{"model": "image classifier", "dataset": "small charts drawn from random numbers", "train_examples": 101725, "image_size": 24, "crop_scale_min": 1, "horizontal_flip": false, "translate": 0.12, "color_jitter": 0.2, "targets": ["trend"], "num_classes": 5, "arch": "mlp_mixer", "norm": "layernorm", "norm_position": "pre", "hidden_act": "swiglu", "mlp_ratio": 2, "parallel_block": false, "inner_norm": false, "drop_path": 0.15, "patch_size": [2, 2], "layers": 8, "width": 320, "mixing": "mixup", "label_smoothing": 0.1, "loss": "cross_entropy", "init": "torch_default", "residual_init": "none", "optimizer": "muon", "muon_scale": "match_rms_adamw", "learning_rate": 0.0033, "momentum": 0.95, "nesterov": true, "orthogonalizer": "polar_express", "adamw_lr_other_params": 0.0017, "max_steps": 7400, "batch_size": 384, "epochs": 27.9, "lr_schedule": "cosine", "final_lr_fraction": 0.1, "warmup_steps": 370, "weight_decay": 0.1, "adamw_weight_decay_other_params": 0.05}
Rows from block 5, named by matrix and row number. Each number is 128 + 24 x the weight over its row's rms, rounded and kept within 0 to 255. All counts start at 0. Numbers have three digits each. After the name is the row's rms in percent of the matrix's.
# fc1: token-mixing MLP up (model.blocks.5.mixer.f.fc1.weight, 160x144), inputs 0-71
fc1.0 088:101158130176098162103117080110160127141123139097137144133114173179108116170137161157124114095061135165113152113152118110153109075105139107124110133166164155122107082109132125103138139114133156151124115128111107138093
fc1.1 067:138091157095022144092114120160095109095124104132144181114110160177123097137144088135133105148073123118124139147137114101127108118117097119103109120153127116109118100123137105137115111136114126152121123114137141128117
fc1.2 110:103170136038089188071138075108181130109131145142122120114069142184124164171093114090126101145101126140145094109164140128146091131144107119090103142146136134131148137139142155110133165137135160114131137128152123142157
fc1.3 106:129117136151071103118096115160076113133118090108198178139123123140093171146125134108128112145131113123108052148156112154142136082096117097109116137145149147138126129143114120178125094126127154105107096122124140176163
fc1.4 099:103153149186154170131078136139099131086116128173146114132149101078109120118135141123100165160054136112100099138155151128117169142140127137132084156118115137108120145116130183135115142138141112116128144124104109138125
fc1.5 119:217156123159135128136134116117095145104132165198126142094123126125135133125098117206148139100119140121146151077096094198148191091108149105112150132100106102145152161139136078138127139117100117102135159118148141096113
fc1.6 098:112180099025139139150132175131154123117153149134118106115119177157151130131132149146117154112149151116116148130082159115093134140123155133166174123141158121128152123122113139128148139127140132152148117136104122160143
fc1.7 089:172141189120119130096157114117107075071113103123161101101126123113125101078124087102135102106141177114167087117099118131159131099121105115155125120145132109138164124125142128145135098135135158148103118139132120114129
fc1.8 095:119130179095182095186112112171128082145134123111149096161132129118120201097178142084130130163098149130104119110111085160108110127144101145105147111151090128180128155129144139143147125137080118096156145146127114143148
fc1.9 093:123122115115070167136127062113151107181164126109139160091137103093148157067091116116128156150122104124143099093144133101126128136114081146123104148106153147110141097142159135099147130137125118105131155110103180129128
fc1.10 106:117109151110160193170123118141142198141117161143097138135128109132135115162136136147117138098067144171148132132155155111149114127103117151160159149104136113099093104121131122145157129121097115104091145105113115115144
fc1.11 103:126105159118102130144163196144128127125093104155106147163141158095160135123040102117141098088173109106124133180131085137130155133143149101108150168146143084117102132138155106118111120107089146144108128121113153091101
fc1.12 083:159135165126106153116114179106135109137119138118122124142102152102132052144146150104124098114118161086132140136145160143141161123133143150162152124149122144127153145159198121150153140146152097110105146125106137119110
fc1.13 086:151183133181110101095116107126126097138148123104134051098139174083169132120120108145108166133148137149123096141107172135155131102101133143133105146157158138121113113167090150135119132118162125117155141140100126142150
fc1.14 098:123134104133118126163114101121126150110143101095116087108151153146128140172069112123133153144108130066150173124092103130120134117118174157157121084128114116138124134147113137096111132101150121112135164159164086108117
fc1.15 107:191069109127148130138166068125126092156135144133119146158157144115131082142142088129105122121099133180122085139151135109091113124112162147101131127155121112120126120144121166126111161162125105138132135114104090118157
fc1.16 092:132129146128126078120125143128100107124127135089154065112125114138118090104100125103115106123111127153144112113132135123134162119133132109152172133162130088146151148143086133139181172173157177138132177118168145143164
fc1.17 097:092123173096126111089134141133115086122118132140110165118120121104120134177120138123148122138136161142083155147112145111097124129128121101118121119130097138139132153115098104131121131158137141125164153156147153161140
fc1.18 116:109154170127103074089086141114169059105168161096108076150110168179129155101123157101138143108141148168142137141136151099147149095107143109146087108143102137130146122127102148123160130150120125118124145112124153143106
fc1.19 108:144133127177173132106150156122130175115091136138066147103122134148128094155082121143148165137122108147072136123109121126114168157128122112107113101089139133140150127126128147100084118110119109173121135108116146112101
fc1.20 101:159141134149060161191119110113170066108127157103162108105122160107138169124141123125091101117123130138126137145115136130157139157143107124113101167112172146148158143140094103117089151127171147150128107150088131125172
fc1.21 081:120145114091156141104094137116166106158109153099133166118145108094122124082148127097148097144095108135109128133132131145128145138147138169158133118188157168137154140107153145098141135124114145072159171134132164152101
fc1.22 085:169141162142160138123131194121180061140133150121158128124151151162097098099166141181177142086151112142116139169142162165124132101126112169153179115143139161140135124124138141153155128184160105107143118112084105134135
fc1.23 103:103133121151142148135066146115166060114138119103106153138137181165150176106113147157134155096081142139122138148116153164099102122102126147135121107152110146122115119128136133128178114152173146105112163112117150146135
fc1.24 115:135156122173121105112099176092163117113162160114103125118079200187147145128128116107141119106166139136118126126110113141116171113137117118113161138127128148166132158106127134140124118125141138149107110134123130127125
fc1.25 096:140138140149149121123174092204157131106150159152177114136172108133145116093144130121120114107131092110133147123128120141100108133114098151088120091118114138108129137110119131149120120145098131140137108159118141141160
fc1.26 106:095140128105163158102094175090137117137149153112135127133134107154129096083163151140106140140167095122161114111144148104132132147122125086152133146147156141121175139152112120164157138121164125143128148134094090119147
fc1.27 104:141126165126120095097115162149103168128117161077110172106141111189108129132126113121140117154157143124112103144145127140148106113113057120111113128148125148120107082076107156145170141175121133137073094116148183132143
fc1.28 120:089120187173160090192165141172104130153134115129141184113146113127157151071119129125154135141126137161105149116127110141104157139127155127135145125099087116139136125160118136122135115132143136105156133145138126140139
fc1.29 093:125157123101121119130120158139123127110103137131154105127162138164111138142126110111108120113102115135161123130153101136110135128128099136144125151143115138122154157126158148136152095107075127106122128114090106093076
fc1.30 105:097091097075139164119110102119135132114083084121136171139150101097133139174098114151113150106135128131143117116108113088140119144109188084124080164085141117117102106123150135114103157085097087118121145127101119141105
fc1.31 095:112175115183157105112101107073089147138128127092124188120097161121157173128160138131134147197110149165182144164144161131167156162162162078154140114116133139135151109132136142108142131086142148146140116111117123142133
fc1.32 083:082117145155151119130142118096125139165108099081112088122137161152116087141155135142114131118134137158122143128121121141143115090131183126137132168131128149131147124139098141124159066152111168150125122144148121132114
fc1.33 105:179095110160148136094138150125128130168131149125101130145123112125168149127125122107109175083149125118182163090105128128069112142127121080090094127146098126147106137095133124129129118111078117149175143112140120122142
fc1.34 091:116116129122123083132119128177093149104135154165161110115156102110110152123135128090127139125137118146131133130157148160132148149138134177174152149129118143108134126116139124087141111101121100115123099143095079100069
fc1.35 118:094169172164169141151127121179116166143112114136118157111151174147152195158155130128120159191129129155173173137138100149089112182143117137139137125121117145103150138132147181118115122146128125112124091140131108163118
fc1.36 111:128150050078149173046137083083156127115155100085161090136118135119104169124100128120126116128108136123129128113110190137189126119094148100144124128130123130145132120124135125101132166107133118146153132137108131135132
fc1.37 092:125121130198116183166117086140105119124124140096144129106112118119093122179124120123125131094136093142124118102132086136141123142151121115082130105123115133147150137102127152155127145118101106105106158139139171109147
fc1.38 105:165199146103152116136089108166141113116120120161184117108105109158122147129105184140155141149072142146153148100123119160151147091127124112102109112097054108159166134125106119118136120111071119102146160125118114138133
fc1.39 101:113126119156127175087147090109162128157156090137134135135134173105174128119087128104107102130144122130169145137115079133078121141117129120113142141120182151097105110124133157108147108144126159122127091146100116149157
fc1.40 105:157123151091131081107155104171130131104135139145223149105156110132117169099089127134127116123114092127105106158123165123138147123113134150161145116079105120110125120132141106103122093146164131124126123104096148137117
fc1.41 102:125106133133160151099145122163135187150160108128096135162081097153109125159125133120091130176089110149128142126116101088138089115121137127147116158110113156153116192160113116154158125135131186150106157110118125157122
fc1.42 082:127112146126139171126173138096095134169118145119113159108110154130108104134137109103143099164116117110105116113154119137129161102124105113140129114147131125142134142108150143142174115114140086152103144107148115105111
fc1.43 080:097119149102182144125120127143151121132131142113130093133125120120171185099137162167191155125063140171139138119135153164129092123127149120125104124114154136087141140133105183144155118121103088128119122144131105146106
fc1.44 100:122128187198098123178153157170119091151156132119118145105172098137118155123131067152179121108154153084148087122155134120084122160112126167166144115178098122134138151127115112106093143146120147084112171144141144117119
fc1.45 093:086150127079167125141130101146119118147119118094111102125150139177146176126166148162105109169166162154158106113139153113142095147146186123117129141124139133130156182158127135126169120141117143149141151138135097156162
fc1.46 090:073158195056107139124129128167121117132091134159157122106119106163142173147102141129104115118123104162124129141136114130124085156145108163115146117120173143100127132121136155130121118116127164145090125144132143152124
fc1.47 115:111091141155140110139158199097130089073074099092111130113090110122132105091136106115134101139124111127133123136133142132087165092098127142164155131128116141145116126147135120114135115176134151105120117152123137118140
fc1.48 101:121155136099164138122117123155120160139102103173173153117172096109105145076106149127129118144158135148090133140097073160085108130136137126108103126133097110125133161130099095128089100151126146158151130146122112088129
fc1.49 098:094164136124106119138146143116079080140142119154140151109121116120159136114162145108142091136084126154079139129136129130101120118117117124154136119161126103132112157111122110141123112166134162106106124141089117117164
fc1.50 094:141114087141132093160147138145086117142146138098106116144144113115156075087142141110109164116154146122125104161153213123099112099100157153145133162120129135130160113096143091103158109139151135142165113102137134122141
fc1.51 082:128143187072157124157116109155200119153098110134212110156126076081138186101094118095137121161114157131086118112135089106107126138145130080108129114107161110089137126130088161100094138136131113118132158163131120142118
fc1.52 095:153126167158170142126146145121092114137140135109146162123124101194143126169135111159150152111104162128130141079112115186173160120137166162124112129101133092134144126126101122181123160145122155102118167106123128114153
fc1.53 111:135092105078135121098106151107169131082169128144102166138129182188128108137092113096153145177154148117073119097137159124160117139125095140157103120131126128171152144172150140108108151121111139151131171117157109126123
fc1.54 103:100155124051123137116147115129129119172122146115149088137103139116122143121107096108180111129133120129096086134122081104145116117107120128139114139136117154144106128152161152125128164173118192129130158110172119146184
fc1.55 113:107115152177170150122125087103151136105112144110149105125172126087139112188137115111141159118096118115139181158178104147134168153157114120143143125114146116131116164137141153101134117135145099100107130124146116121100
fc1.56 094:119156100140131113072132089112072144101152099096110171110148157097135065163097114078111096158149169160139152140118114099113174105141132119139162126126106141142092093106166116123140109081126115091137140121108132140124
fc1.57 082:162089141160121140158147166146108124110101201153125147135140110100140122076144110076104127112123128125109141095114128137107140113098114153169169108091075107112104143129160134142112093118129107161128111132134162100096
fc1.58 114:090131110096108226173148161159137142143130150139112091098127129156126108182150104147107168081128145082084145098104119127131125154094133106138132151112134109146140131158145097133171138137158099129134112129143143129114
fc1.59 100:055133140099146116135123108138142179126108142137106118151094076149155129168138128113137123106131149159123174097131092119094124154151145104163162129103104119150147078105108136148170085125112110137137090124106144144163
fc1.60 097:157078124172151138134102111120107165150132133097112170128134151078130142158152118123135021123131181129113123126132142113114139087110153094155098151114132127173116146115126112158111128114144140164118148110091179103131
fc1.61 088:103111122217104098135124175141181142129107117145144129111139123100140134057165085142143129118121113131124129079081151107117116105115131142103120115089110123074131101132139129139082151109117139151170153126105103131140
fc1.62 116:160109173195147103104099079170164123143139154108120150128169126120097102147119136095132131153121127156086106130124102152138147130144120136119132094146147163138162122149146132140092111159142154162180092111146108154156
fc1.63 091:155102099135162147061128189134083171106110127098108134152131097083143152147114164145141128126138133119108125134157126130128158161151125167114159113119128166129140144141124100132160159126103115153114111137120181105084
fc1.64 099:127163101117106176166176114115152159143120136138103111130101154143153116174130139139131119137129087109167142107103134112133117142136125160113111121095104093123115153153094102098092146089145113115135168132110121090099
fc1.65 116:087126141107157122153106115094115136176097170132146107150163116134184142113084115161108113151158113127131155129172153182121100132130135128142136095138160149156122124122125131177105119144137160147148148092130126148091
fc1.66 078:123103182090140101134160161106164090113111143133164175121139143086138088110075130138142114134118143118128090145142125139132120099148121133129114077116134149131118090151140148121112142107090131104124167104104141092101
fc1.67 091:064110134048127121140158155130146112122088090086115147117176161142132149125140112085092085136133125125111101168133179165127068099111123124123135120142144173169157098124133126162149103164133147135167090141115113099128
fc1.68 094:148107154100144128123117122126096148152119174118123127131138082133112121169133153118148107104140144105107143165151110143138132144125130153145147114119117118114152123093110096105093077090099117130093132087121096097092
fc1.69 096:108177202147124099134123167138155139125154119126121121132123126095139139152123160134114117176158093135108133128145105117126119089150116101142090085110153125143135174124139114145095141140130125191154146133097169128161
fc1.70 107:115106100154166154151175149193094117117078118138192122125132062134100139142152109155136140128142121142159118122125126118149134150069110128115138113084141173112153121110077151140093105133145140111129138138132098168145
fc1.71 109:158161087004104165080099075087155123110120132121175123105102147184101182168152139116099121145119140149141116144160153132145108105123120120119126119180131140127127110109113128139102123117164147124116148121123109126152
fc1.72 112:107156143126097090168127111106111151109136149129154093126133121127135143149168113092085096100144137111122165148118127117066146100134128130149154154157132081106179163123141115132115175133097094189144148140121128095135
fc1.73 114:141092175169111105070134166139145122105121096113090143117136134152110168143107128121140178119138116083141135137134092140232119161082097134140094114093152148121120127116097119136118173122117123116111154133124122115147
fc1.74 103:124094161072186101087095158123131144082149167111092142103124189148129097169108140102106093123171150099135172069152165116137119112121139126179138124134143107100148147129174109119173141149135108134121145126111147147136
fc1.75 103:126113131158129117122147126104164095101121125124117105162090133109129120162119127117122133103109141128148122105127128119114129109125099120091115123149155160162143164168186143151138151155168135104158162142157164158185
fc1.76 117:097146146088216123174150090134124198142141132148115151128106124130132163154173147106155134204137136178121161158114140156103121134132150159136128133148140136161125132097157157157144126149147137124095102137154151141139
fc1.77 093:170101125177117120144170146138102156129101137105102104116123126088098126136138083114152126129094083123162106135147115125103134119156117150139134103174166120088086108122093074113137161137128082124140121106106127093101
fc1.78 104:128136124074109126107108185087136120142164127109141150138113152155113082154114126143135131122115172117159136123115127160153108128151143113120153148141133159141118141137153076103173122103135139139134148102139119127122
fc1.79 084:129125134146092175160157081144112133148133122160110145114116181174135171135186141123112113131120158130141112092117197146145104146151134132149150138091100104185141139125125173171135099111082126079135145162141116096136
fc1.80 113:144125151152171144128141065119117154138115148143202181118130121110158112177143117121132154163109156100116161134149128118105124068116106164141128131110145155127137132103123122107167137149170118135118134122115153131165
fc1.81 089:137127156139092123095137040107162153113127122110125158106105121092104076110112084097082119142139123156084095103115114123077144066116127119153110084093137108133120132094164110145109115153101098179134146147120113113110
fc1.82 117:106159084089104185102133051130137139148150135123127106100110136159116184181196130146102119114054150128101112136160152125143108073112113119121128141139166148136127109120134128139137152166114107125160135147096136079099
fc1.83 085:094140189119101179173099112135129116143144163137110143145158172153108144094156151163169111139117170102107142129136107177158161129129151163094106119126129110129095133084121126139121088145120148118099150164096140134129
fc1.84 102:103114139131203077087114104080044170127132098088112151140098121079107110162093119087154084124107151180149122101130106089109127103155117146109154113115077128124142147141135153115127099127111089135136114138112139107131
fc1.85 118:073118108129154096136146127129193190140162156132109071132169147155119133105135141146174146166129155104099072125111117098151146135111102114116113125159097126146164117150129133098147147134140130126116142158155145137120
fc1.86 101:133119124196127140151137129110153092143164103098133109125124098136115124116154121084113130120042119103123151133118114157152130097123095150118162099111149097138134120146156135122095133081143118143112098130142060162117
fc1.87 109:126127105065105136135098143126145115140105122074114108148157127202120171071171116163109134146133152132138120134126124149107134159162111136137089136108117140128129129162151152108173168149142123155168134128133126132147
fc1.88 090:124132149176086136113081089140088117117130143104134153132141154107110190155099117133112104099048197110145124113118141137116152117145170174100145107126122138131138139129188152090107123138142129125115189127188130118111
fc1.89 099:118148136156117136130105130120083146092071112070140153096142071082104073118118112093142136132127080137120101155124141127140153073108138145152127118148150141107098109133150143159156139133142095092159136150154140132157
fc1.90 095:117115126163134117087118084114134121117134122150131082106136069132134125116123098102114130115094162115107154116146133105142139163115103124164149125157129147197166168113111111136150144119114159122144121120125110100137
fc1.91 101:153134167127086154103137151103099143148113107139134167128118136121117127149079125164111164125148104135117120114134041114120181164135134099089116095134136153089147159163139111141107110107106130124133165136133137141141
fc1.92 096:171132183153090196119125168119138079118140121101194159150160112146112114104139166113139112102119128100133133147173141135125131120164120099111144146128181149135129150106135081146139097158132135122119137147104152179098
fc1.93 124:084140135039195117143111100130089122116097132151193116095105106129131194128121121134148113162061135187112142141119129114095114137176129135122114144144149152135121128157144153139135114157154136117127117160122128169099
fc1.94 103:072144098145135148138129152133158090140194141124105150119085141147119141124100135136108137102139120138098091086159115131148097114041128118143156143113123121114127100135127118139142154114128127120112113125126128113125
fc1.95 096:117151124236100164137169161162108157110087107140146120083128094168120052153164125134109139134139125114120111143130123117103100106155135144090169129134149114134152082140107149124118106145142139136153119122109115124132
fc1.96 106:107110174104142115156107173146149147143138121087191129138110111154129142141136092113155124114127066163158134105117091137153098123145187126120113135132079111127101115155156117086081177119072092143117155168155143149141
fc1.97 112:163131079078168141129166151173127156140107109092091118142152140141123134155171121133094156136086123173092090076151202160101095145137142139119109095138158156120143135144139175162110121125184111155123134122121106140131
fc1.98 114:119096137162126121114118225118159109131147167089071150128158190132141126128093159136106125130142139114131098159134130151157141109109112118113115118100109119123108120124112096114116138099147116121133139100113096089114
fc1.99 072:131100175142116145125112112130122120076102054095105125095130108125130120168075115112115132143091145129159119126110121129104137102150140139112169071131112097148124100173146137111125120151155145158150168130146109137140
fc1.100 101:089103138149145124110123179111117130137083131107099191167094097165093112158122116159149153134111065128151120109139166150113144092123131136129098145128143116104101114154128125124185115153091085103152165107124132115112
fc1.101 106:148118095131157162112145105120114156146112139130081107127136102114130082150175134152136110136136119120125096163144109166100111121095167139137156168135139145162100141131129073150157130145165137111110152136119123116164
fc1.102 096:114127130087099168142142158134167111155159148153127101150117173173142164132131156134117151122161138075105181109119147145129165169086119127120145111087185135139126121128112082129073130145157209162106126137130128128122
fc1.103 113:108121142143122122096115137160132164102133149158113091134162107118141091162130161149097135138163131119142099129087098120149153148150128145135148129093103123170155137121117136130123131099113147122156132141103095138135
fc1.104 104:150152129104190099151129115151127118124088133148156087124131134099126181076145119132135107186114167136113165164102157082124102117158144132101129095123123167146148161149113151130162133160105114151100150150143136149102
fc1.105 109:077139137110125150134079150140138090118163117107146120090129122133094200088142180151105161143127112149130125117110122125149184121126133103140128077102094095116169146125155146143091121124105094107135154132136141135107
fc1.106 095:120143147133144140106121143144130120144116119170134099146139120106108140119137116132153092177152140136107135108149096158105085129145157117081153080133101146133126121111090144101119106155113105108166119116093129110131
fc1.107 103:157167128058185076139116145147115137102110100139170113144126152126117206126153142124141111180154089159117137115177137103136135153147158124110161151103150110115142135157149134136089096102113150121124168164121137156129
fc1.108 114:093100118106165123156134168131120162099133139086089160162118122113142123105100129141116121140159131135141109132090088098151144136146139138126106138160147054130123126149134159096134129193179067126124129167130099147157
fc1.109 098:164136152115139219081134138125133150142134120157114126120151123171141170151135152152117119158059155095165117108132123142139089127166127143160086134116166151143102116138108164138159142150065125131102114152166160115132
fc1.110 095:083142130190176190131159128168187179120089133148153125162145148139158083152142170173129156140121143123136122114161127116156138148101146126110145151084082142080134123113114109092112085116107087117126157138099118124185
fc1.111 101:125103151115154192102135157188138141160166136173145126122187119120157110130150174138092140111148075140086188104142129153124125147117144142114111134091167123129150136129202118133115134133137139121147161131166138101129
fc1.112 095:130106177090111124166076111131090113125158084120173120109110158146150204118156131131144117096099135138163112086088143171102167115145158127100110084067142134118152105109179094132086136120126112139131143136174125119129
fc1.113 095:126161130134176176132137106095077188108173123121118149113111183159146148156140126132104112145160166119117126131136171126137160136118118156110091118166153146132116084086124115114141128141131116167116157142103107147107
fc1.114 087:128144174139154155130161084095107125122141115163142153147120145108137089160166112120125123155128142085085159118123108153135135116141133126097121139164177166170158154157193151169159118136132153109108124133130155156129
fc1.115 087:133139097103096097124125110096110107158085106089165148144146096124118159084103151102145106113123119106105128104151142133168089096095117144110111120102104124145145068138146104101105150141174170137116143121125184134150
fc1.116 087:082115161050110112170099112098151075142118151123107123122133142107121150174133085135147153132127118138126141150138188133115121129150116125136112114142108161146139110102105142181107107132173118107110124110133123125102
fc1.117 106:163139110083194118104105091148100194147148159131169114119130124167128143151147131108193167156146155149127126105122107093170170131140142122118113101115127115131157154151125109113116142102112114119127118127125127164161
fc1.118 105:080107153069150168115134085118164135117130136114149126155139180139130149120106106096139123111094096129165146169123130118090102105130115169122117118131157165141067097122145155136100138125174132167130112131100162136129
fc1.119 083:150126149079143108139120136163091103148138158147160123148169102116111123115104149144140174109071135140129126105137110171159106120099136152105130119130099138115142097101180167186100149102145131084110197133140120117152
fc1.120 104:128107101133136127144122124145059133124124152129106144152077099130153148151142113090121151160165125114156117116142124107119136131168118119151078156160103118115111108130120098134112094109114136175153095119162117107059
fc1.121 079:161101107120132118106118067138105158103141125090108148064129171121116110153099110112088100148131129151144122142129081114107123084144104172140144097137068110124107150106128144123104097116141101155112123115088161074116
fc1.122 104:226139117167143137142121089143120123079162142138146093129123109112170157159119114154084113144122119155105141081124119172099149134134132144147114165128132143121107122131099145122167128171141152149136132136132144136153
fc1.123 083:135126117079119105086090080117085124132130085105095100112110148106163146185132115129089122149078128158120144107118100119126091127146139127106106132067093114122135122099168118109127135130116094126105093117112130115124
fc1.124 098:146099139177103153138102083129171071134152108136151104116145181126142139145134116110106118103097148142150184122133115119123110120179155149129158118144117142146177170133128140111108103116147159176136094114088087136131
fc1.125 113:167146103164069128131137128101108079142116108092127126140151146124145088133118089089102125115198099080112111185133123098153214145119128100110140123133112158170100159133135104107100119093128174120136133118113119121136
fc1.126 098:106128149158129138149179092131095123121122085122092193138135148081135151168146136153141156149143140137140127128124122134134147172149154116129149169111164145168134155146117095148133129144110092116143131151142135136118
fc1.127 114:095103083137122092098128142133090128098080140144168129118096115068102146120139126161137137159138133137143148157110123150182160116141123148144151182116143119113137125120134129125151150116147134138125105146137165160132
fc1.128 091:115129145090155102117139165113165141160145139116128124143113104073144102108123123113113152134118131132133105128132134136153133127108120093113105164137125115128146142141142153154105130131162133129155173152158194212221
fc1.129 093:112110103136142139187112120126097131110141166113151126090137158139121123136122116119129135139114154127126138150138109143111118137148147128151150161094134105129120086091106105091074113131145117095133090123117087097113
fc1.130 097:165146138110113161076092087132080119093155114105129151115128141141124113180098114104140133129126172143144104081114113134120114084154109132140146086131091117101139145117164104152153137126139122111139157123063130132118
fc1.131 102:118139122102178120121118116141016147165124110143108137104070091118135100121154123127080091132162118118095154119118115136097132127120120091131177099120120139121133117134081130140138101156125125145128112113088091105134
fc1.132 104:134106132107126127101141107145135126132123156135165117146151092139073111096114114122134152121134165130129125127106089118113133090110110146089135095091075134100063103093116129069051118158134092127150109177107084149135
fc1.133 104:114146110126144140120152185115126130074110101135082176147130157140150088117128148092110134179167147165101122131118145104109121094133060139120107093101099109157129133136128157093105129083112088084131131132105115126134
fc1.134 109:120105114164170103099142112062059130101147134137101198098140115098123090177085095087120160158129138141149139144126121103101120085156123119131201102127117119118108143145165135138150096136115100110135149111108155117127
fc1.135 099:117133148139151161151114141173123116129104135137124168161118068139146126128152155131101114134115112184091121146182139132133129142121062090141148149122130113134134114106135104160112110120128144125111111103131121147146
fc1.136 103:144161115066119170124133059128155139129118161141127130106150078194113196135132135122137109128089135114088153112159132124154116104140111181127116116111143136121130136118117121092154088124090081118135087118097111078088
fc1.137 114:181120169186115146134141123116104128121156175146084149144110163164153097137135161128148128110096144109121115088122067128109143118120113154098121102093119083115152161149136172124147129154099128094107136132148141126128
fc1.138 125:159125166167144125160111144168090127139079115103114101113110126135078151103111093117065128169124154140164119142134117097100115149136088094145171114137098120138106118145126134113150152114132117107121094103122152129160
fc1.139 083:146104178099153140114118182132111085169103161095159113143095144158116161124118150157176165130161124170137132157126189155141114044093140120141114152106114148112138143110142145166154138187128147093115106137095156113125
fc1.140 098:108166085159173201126130146112155134140103117126107122148126159135102119113098075132099113136125140123132092123114140100155133145125121123136096171134132102140103123134116132131092125064137095106121130138129149090118
fc1.141 092:141151113124120130128121124131173141113149133132127155144059098104129119130129125144072113101098096127111116137158167106132171130133102129106105131143102152108157138127087103121118129128129164096155145115100077128070
fc1.142 101:083112175164170100144148125129138124190109130112134131167190135099152126107119108113104136112181131121084114125131091170107157155183132158155149130124145128155144158141120119139149093095110117091156105139114143128127
fc1.143 105:095143114150065129132126084124031108112135115091163134102141134111121118106124095098188130136103136141107084104104127105100165087132115122094152077105113123124113139128147153120111153126121112150120127149113120134114
fc1.144 089:099136114194099189171126131139126092138099109112103122130101104135161181162099115137128084118114108152134118119103139123147176104134163134143154124184128151136151146132075112148066107157150127114114105130148140153135
fc1.145 106:186119171114121118077177144145160187101136151164142133136173099118128069113136156149157130154155161133121132115163154132096147081132191153131142110133147140128106110108175134105105141128117128157119131161095123171107
fc1.146 090:093102111208151127120121128103128135134148130088125170124126110133119094131146135114136094125138108112128125124097098093121156102090110136183118125156137091088110116166127132150155144132108106111115135076114104127138
fc1.147 093:116057136122157148096118099100169175113163133112144134113126151084096096072135161121082135121127118136115129154137118101122140103132140069095149084135136141112141114121157122136143084134111107161140094087111121107124
fc1.148 105:143125134165110180140128137148072138121175124155114120113125143101164152172116108115131181148149137158150123154134141115085130137132104117121152140141132141134120149110146105142130102118148094126140150147107147153129
fc1.149 099:105139129078115155124115061108112125103158109130169117138123131123137150158148171111141085116107128133180100108151170130153088108130121177129140112186175089153093115121118135126139130146167097119135116155127148143122
fc1.150 091:107152131149102128144131130159127120116132118147139095127124145138143101149123121099072112104178147123197163145181116124153142149149184168150160162117116093150147190155127140084100079127132127165123109074098128130126
fc1.151 094:086146154129132078127139122108081139120127128106108164114152133131161077186152099138103076125151160132126085096082117103099115176122121126145201127113121107124153082119157129114112151123139101136144125138138081110119
fc1.152 097:114108106110121145160117133058102076115137108132160104121107128147105155104103133168144120083163164100128123070107144123136085133119130131122148158145139151141121139103164132103156153130103082136134084131162124106138
fc1.153 091:140142143036096167103117139125136110142102156140135136135129074143089140127135129143152121121130137158119118134169130124132134116118119120109101108145125154144134096096151156103149105114107123108106092104140136164122
fc1.154 106:155105168129121129102146057176162083089110124105195153128151093162097069120116102120108118102101115112103114104134120123105136096098092127127125125123131117106133111098136098141142155153124107155123145151114137100126
fc1.155 094:116112080114118142100104141129124166092123075134112123156098147132170098148128091101101126112120132115090120145092124161158068103156110158114119145086146133102149108114121127119162159113158169141156177127157134116099
fc1.156 093:117154111083109099108128114080153094114137160090154085111115173124166145136140122143156120103153111098155143129168127136124158130159170118159150126140099113108142109157147111117110116119127139162166113103112107136110
fc1.157 114:061107105121178158128137140095134151064165124170155152168139112132159122113122143168131148126163076131145129092114132154162113144124112126155128163162135111136119127120108106146135107119101135113156137158130123140139
fc1.158 082:207144185112135122143148100128178087136159120154147124108158086121122151078086126162173159140117136135144150133144117099157144109129125130104099137158089119127134121135127135184126128143138158117112108180130160108102
fc1.159 095:128148153136135136141128047090071152141161131133109140090107112146117136177131153116177155149076173154136120185121150116148163116109078111174184114116138157138144115119103150102155125153123109081127133120127178117134